Weights of a small image captioner: encoder norm layernorm, encoder activation gelu.
Rows from block 4 of the image encoder of a small image captioner, named by matrix and row number. Rows with one number belong to one neuron. Each number is 128 + 24 x the weight over its row's rms, rounded and kept within 0 to 255. All counts start at 0. Numbers have three digits each. After the name is the row's rms in percent of the matrix's.
After each neuron's rows are labels from the 100 images, of 14976, where the neuron reaches its highest value: "place" is the part of the image that holds the peak. Only what is clearly more common there than usual is listed. The data: made-up waving flags.
# fc1: MLP up (encoder.blocks.4.mlp.fc1.weight, 1024x256), inputs 0-127
# fc2: MLP down (encoder.blocks.4.mlp.fc2.weight, 256x1024, transposed), outputs 0-127

fc1.283 094:136116069182123118134162127116120119122143106141127126135068155124138143161138146142163131147143127155085164163093103165134122079073103114128115114092117091156116146125122105130132106129116095108138123201130083146109127093154152153089073138103100140121123101109128147157168161132145148108137145140150143132104101127124137147141140111150085178134116130125120117127112122095129109156165
fc2.283 085:137120156107120129114143108160106130143128122093138102145187131133137171103170104149100126112152115131164107130168145087118149161134141164158126084175100154133158137148112164146094138140097115174109128090117095122178172146132109105150198147159151094120141162107132084138109168155078108140146133136106126115183158107155138139137104125146115115130127116136118127122155135142095121112104
place: top right

fc1.461 147:089161138105140121109152163174076115166128104100113097133156086124070130152124110110124105094121112197110159097144112142150150114139157141137122152162127106146122166145151128126145118095156127139144127104114149144128137110168115115156153112114099129113112098116108142190139086098117116119123144133142077101096129128129093109104124138148115122119162052148107131107142147113130121146160
fc2.461 133:151121091149154134137101134113141181114135125147163101131094117136177140154162126149104132118141133077151110177131121130111113111144156141148135098113138128133146116119089096144130120130096125121178118112154102109098147119132088092068129129140145112116178134137106107143164104117115127156159095113138109168082148105107136111134167130122153142146096150140148096115134125139164164118153
place: centre

fc1.726 085:121134121119108081140135123105101112138127153125157147126086134144135144121099170180122124166126136092154127119122155154138106099116170100151137136102113115127090160117126124130129118180073208109141149146115152131166164100113143107129070136104141127131107144101176149088134156165151101150125077104126107171123138121121147139108162153088124162155127143116121127118130070131150135122141
fc2.726 085:138108128134143151073166098126100134122153111126114129170165151122107103160156107129155120102151144153096101125121128127113155126146072127153114155143172147113113118132109124125139130126142094180133123148117135130160065145166108087122161121129153136106147127152101165129162120123136179147163117129161140090127130094120156093153150163131151104130114108160183089110143083086108113171100
place: centre

fc1.97 088:089106118132103125115107116128115124118132147128138122189132107139121102112111131150116135141095140091159140138114178112167102101114129149129189160087096187123151144138112113091116153122102095147109121106130117139103155097119126109094147122109144161119107108153164147124139154174131110116147194124129121101104094141110131105113167139139096113130113203112097127084154139136162103139109
fc2.97 085:193103129108127141130137138107165147116116093129148122105108131092122117138096093111129088117108116155122116113086145120135072136101135095119127120112200099158135135101136145138141112116118136135143145139088154128096130179127138141123100129153145112131147128117093111150105093155153104157079119117128121148153156076130128136135113140145151172166159140162154109141111127136133174117143
place: bottom left

fc1.507 099:141150138104149144091126150115133174074122128085121115154097134131121131170105121175151130120164140149149121193122139115103130109114123144146175092086119114106104155099126100104136092127129161092078148158127085139073156074151125112148081146175166151101153121118132098142121134161152091116123144104136129100136129121090079135068146125155084127140188118097162126140092134163133150117132
fc2.507 104:139125099119169150151157145156107151095149106170128143116150099144131117092145122136114113140104103141158126145093120153118107144160175132093152118165139125138119134090129091121146138077103124119177124143111130133161112125120164136104163180109133068117116149128136097132145098130156118133161149126146121117128125136138167116157111108112105150157113156153068200102137106114100130118130
place: top right; middle right

fc1.429 086:125103125118129114107143115109080142107102109130108157078141102137160118124145091110135128083157125159160127147149162071146141154125150127109174127156133133126148163157133118137112176150080124130153171167104109138112118146131142092112130165120169166133109143097163116119115166145139111122137127132099132156097163129156123131142121145139133097127095142127128146099118165094168182121129
fc2.429 091:101168171159131159102124151181121132141135162132146076145122150103060120141114134143161132151106098171092116122109137150065085119116103116133068137159123160145120128097120114096163130121139146108100099117127119166153111087154098170171118107111105115144137120126113167137153102134120134155144157114158110125127068127110123144141153132145121167105115137170153102154126100146109101114125
place: top centre

fc1.46 093:120139111094150145104154169121106112148153108124162136141129141108146078132114116152117180109122126097152093162127107118101145091176125077158093137148167112127120138094134095143151104123104124160136170122154099165149150150145121158173112147125135125107103125181102132118139090127108172130122146154109103117144155146139168153130064111113124136125161131153072106158097117138103127145123
fc2.46 092:146141135133094129180158151112115121098156130147116113129119061109125166099096110074159087149141135159136156099107102127133127097136158122108174086100145139087145130142123160163156106110117107136096116138083145120145121127096125115100133149092136141110197159112162106092093125123162101100142159141181141146132096160119084134146138120175154119154125123103126148096166105129138125163090
place: bottom left

fc1.323 105:134081157138141134158135121104135140157142140140146157125120126135161159173127102147125110112109075135151113173108122158139142149178132107134077145067122109106135148156132109158105109089102099131139111125133165165169118135138166134119135083141120099099083147120073089129145120123080108073164111127141121105140102098135132165094144103104132152134115129116150098090139142149160159155129
fc2.323 101:107114136159121147120144141159064110102109123095106134142145166161124151146113143071103158182137140129160122125148122101154137166104106177140148111146129138140119114158106120124150136170161158158112145106096124157099119133110105141115113197110114126135108160127180142140146170127144134112101138132112151137130136083128145146121110107153138144121140093121170139136088149153151094103096
place: centre

fc1.717 081:144129095123119137156118169158174128144133073100109147109122180160118159104118105129150145119156117152172107132150129105110120120158154133129089167157135138140117141103104152136163099115136107140143102110106121127112114103129136138114141106111111149128128152118132131155150150135101183128129146140154143135105148095110139110103141102153129138104106129162165145130154106083124144160141
fc2.717 073:109164137117123121084155089104098105098144159151170114102135106123134104154097135127112142156123128127113129141135121146161161120149125135128152091124123163115103146177147108141125122127100114132101112147131124105140146152109112136156135156166164151151128128129137131098124111139131084123139089135130109100136125201124119157155117137143089130110138139108101155145091130148093112128148
place: bottom left

fc1.141 114:135110135154139139122193102140136117121101114169156088152136106124145109108149122119113133084120151127098111167148145113149089144150125136121140170142155157152144144133148128148081139167130133122143110130079120136068105115142103138082117130114126113119129126163137139174101162135121102130142087106129138164140138102115146157097111150145070143145108134118107146123178134104063091138082
fc2.141 116:131128100094122105124119181127094114091128101122122150112146117115124093159084155136139140153166110162161128141152152114108106122147109135111131134129090083130119149142181118154126142096143120128129147121164165089096151108155132115147122130125116135126153153115117161105071082164088110143129137132192155136130139180126124152117122126138134155145142125156140168129069120112173147098145
place: centre

fc1.164 078:161116117106180093133138122149130121144122140142126132128127136130157132114120093097105156161118153107141183088134129163113065148126122163142167098138143121129149131171106102164082127104124086075108088164144124136158126178115141138142129117102162101136142166092101157086086168120119100116141170152113171111132092128159119171098113135157129163138113089087118126091157124105154150099133
fc2.164 065:120110146152137110187081095163126165144095149112151162156143096113126124160190117148139123112152089145167097181138127095111117097159163115138093118134105123141101091086139141071148130130133164139112167100136136126067127114120121101088121146179109122123102100102161109125110105130120128125128095123112092152106126140100128156131151135090155125132142144180162130164121104111099143134117
place: middle left; top left

fc1.762 095:161091096122093129093132150182138130134153142139131102118108107126125131115143138126177123135158094099109108171163077130158116110107094129106115140177182153113134136140083154127112162132098086103133131134142123128130155163155143126140137107109124141145133117085102115164106157126109119132105112128114091125104114138113146172135123103155174126157151142130132167109083161146126132157176
fc2.762 094:089142107131125167177123055147114139126128107115106151113138146157149107107118098121076107106179159106148124108107176105124120106147172140137120133128079114148128103121179112164143081142146162168134129111094123132130160130088132136113156150115093130139111092151082133110108145088149126123168108117111162131129135126154111090080142099145075116145113122154137124129109114137091089119119
place: middle left

fc1.715 099:117122109160151144087124153120157125150156084150134124121163140155182103099150143135131134097173124122137117155138082154110169120100134103141100104173102148111149119114144153114103061077085142111143138133143105155167127099139106119154161119135138079083142124140114103161089113130155153115153132125111135115126081110136144114156119072152097163147121122151171148126109104125125163141114
fc2.715 101:111150178104127173151124118137098104143101106088129079127132112106115116143129099123135096169104089125161107134112160122189134113159139172134129121162153110131146130123129130097160160128167091120133139167126124131155134174119107158114116157126137173156151114112120117134132130131140076175115105141153126128136138120173147118108091147112150047142118142134096104172126138149120108131128
place: bottom left

fc1.452 102:180101114142100126180177107123116114181122147120097139109117125114105170145130076152096148107120137106136135154143115154143124080123113076088128125132125147135139080123145085134085136119148085150153131167124072111129115111112141156131128149159156132165162095107167118145122141122088151116112102134137114120099115163126147100096125141109114138172128145146150150152078157106123183139123
fc2.452 114:124187085116149096137132130135137147117149127149120141129141118179137082091121133128112131143171103115106165156117132095110148117123141100134067170132172106133110159129124148155143147106112134092109128131110127170123118129138150137130108130117084124153127110132064140108134135131128122119108162103121121102150158110133107068099099142156174131127118104118136150138113126119144122054150
place: middle left

fc1.210 082:083130139108139131146091150125123164163098130111139132153132095144109155128103111146143113084112110139096142117114163100129125125133166123107141147149147174084115154131107128167161096136130100117159176113098139157120137105121134134052124119125117133136110102123142167157135135166134178113128115157111133120072112161177091112150109121151156071114125119096133112136120071152185080162145
fc2.210 084:117149095133072134148137109134169121072156133105086094087122151124137161123145129096121127177129120140134143114156105152138171125140118127213101126139120108153150156127138144154107113156121137106114140134156096071128096153144147110177110137112142179127145159157100094120109128136106102108133126121118151147135175147142136148109102175141114109096093107115158167087141126130132193128122
place: bottom left

fc1.151 089:082130122074150178111139146128130111109137130145153096172093150167116140150095125160130122075166134140126132142126105111129158133132080142152121151112115130146138170122080139142080101132118125094166128136135152140118125097102130125106093093111136150125127120106174100111121122166133111098141117168127139133084124102062168140120112124144143116184133138146098110157101119120155119110126
fc2.151 082:129177105133110093066109115141126183101127121129111119129149115146128141098159136075099122160138114152112110140120103140098119115143145119139138115158158125081135098124136114122141124115115157129091123146119074080121106138125123133129144147118112088098145126114097144155134119124156131152121118146109131160161135199164117084127124118143102154165092154163122127108118147136103110162132
place: top right

fc1.280 089:092106088116109094158112128121104104107134152141120153111147157151146178147142122096093122130118094103107141144148126150139120103159142165090182147133141152092120188166150096155127141091115079149087152114101103130123109101170114179120143125148108185157130105088152145115130144154143121119137081131143124129142152124106153135116185163106160131119136109175114125088123144146091155172110
fc2.280 083:127122110165123173082145121109151098146150052117114097118147178148111116122093159148112164165083134131157090108123165120124123169179136162117098137145090111123088152114135162136151152146136171143130120144128096129128122154110119117140122127130122105122087116112121126129095131154095162084128126133121159145164105117152108130159071123129072138130112156116151120153137106101141079095152
place: bottom left

fc1.23 120:117134136127137173123145164113162118145148125122134156151130130144125119107107102091124147143092147135088082101132129131135146121141158145096150104182139184147120176095122109141136136125123121111126150138139143122098116115126142112175144087107164158095104099126137139148136146113108096118099154123162130158142139130115162136135149106116114114128167109141072149156097131128143148190132
fc2.23 145:135159110122143116110133113129158144138135144119145096135154099145083123127121117164129129122149142165139144109131125078142111128114120162132149083165118083176143141140158117127117105163116105148130075144148155124117141146083123142134101150115126126161101050145105093082127099135132144187118135101132140089114149086150082135165093084122132164126112155153142104131113155146130145114138
place: top right

fc1.406 085:176156126131121100145161110110172169163087108158150161122125142169141104119150139145102099135115126075139127136119145109104136118157125132161108135157132142124151107080091150155105130115136113134113085154120041075100113133101138132100108177154150125164077147155129084106196125124130137178104177064131155102116113145114134142124096124095113132135142106108125151112138157137153079127111
fc2.406 082:123122109129153143136117145159116096092133133076150099109117120125078141145091112149121150106136101190108125114155126096153114156134122138122120147107137135136119149106133117111156115106136120109124119114124201173119137134114147141187179112100111145088148120124180135160097106107104154091096123132123113135128111159157149104092138137134138115151108123137116118114127124125134175113154
place: middle left; bottom left

fc1.454 090:107123134113128129137134144148116115152146157132071156125156122110071097109144113095103111093128097102075136122145090168089065149163139131115110079113129123094132104150130178096104133100148184131114143127124165135111133137142124091130116162116132117145136154114149163139123129114075105133128137106120137151134116131101120120164151136165169169158135122118080096117162145130103147097122
fc2.454 080:122150116103180100139108121150128125106114083094152118136144174152132137161093163162140179155136144116169138148108130095121171113096084146106088143119154090152114129087089124160171134113139101139094142111133084118135129127120103144116101142130133139115126107152109135122136114150166171102101090140152076104139156140121128107114111101115100138116120138135166104101134122141137140141148
place: top right

fc1.243 081:113140158128144062115161127114095120134111144138142128102145171107119132142142132102110146092173100071079158140193135167081129111156152120149105109149115095106148138119127109143141129155098169174174102107140106125135131159156100164133123140135163133090094131132107109156152129112126135145130150171124125108186120086128175110149099126145166144153118116130142072106141121148127139152124
fc2.243 081:158114108152096093135120129159154132141125101091110170147122090144124135113151126119171131155125180134166118086095125133161101152103122120144124146126136089145139155132148182145116150133139119105087199171123107114170137109145132105117137129127087154132154104142120175104156128138141125071160108099129104127088161155145101121075163134124091125112155089118134136129127113130133122137109
place: top centre

fc1.333 076:129129101103142139105135162146137118122108140096157115116084156140165131121098130140106114111127095136165141146197140095128143135117096183130083096121143164124120135147104149176118098113076155114107129162100173159078126088099126129095134101069112144090116091155176140119127152099127083128106092169133116165135154149146082118145120135107106128100134092148143178135142152112100126124163
fc2.333 065:082174185133116128091122108119153169120134141142106167115201099089102159089129164112148178141126137118121118137088119151133150127134156078135176138159115110109128141106136124106132145154148130117148115149143092140157126149136134096131139123128146112164155150090094115127131114144085172133170107093111107128123088164123179155128112099164111181108115146135150126101145118103148131130101
place: bottom left; centre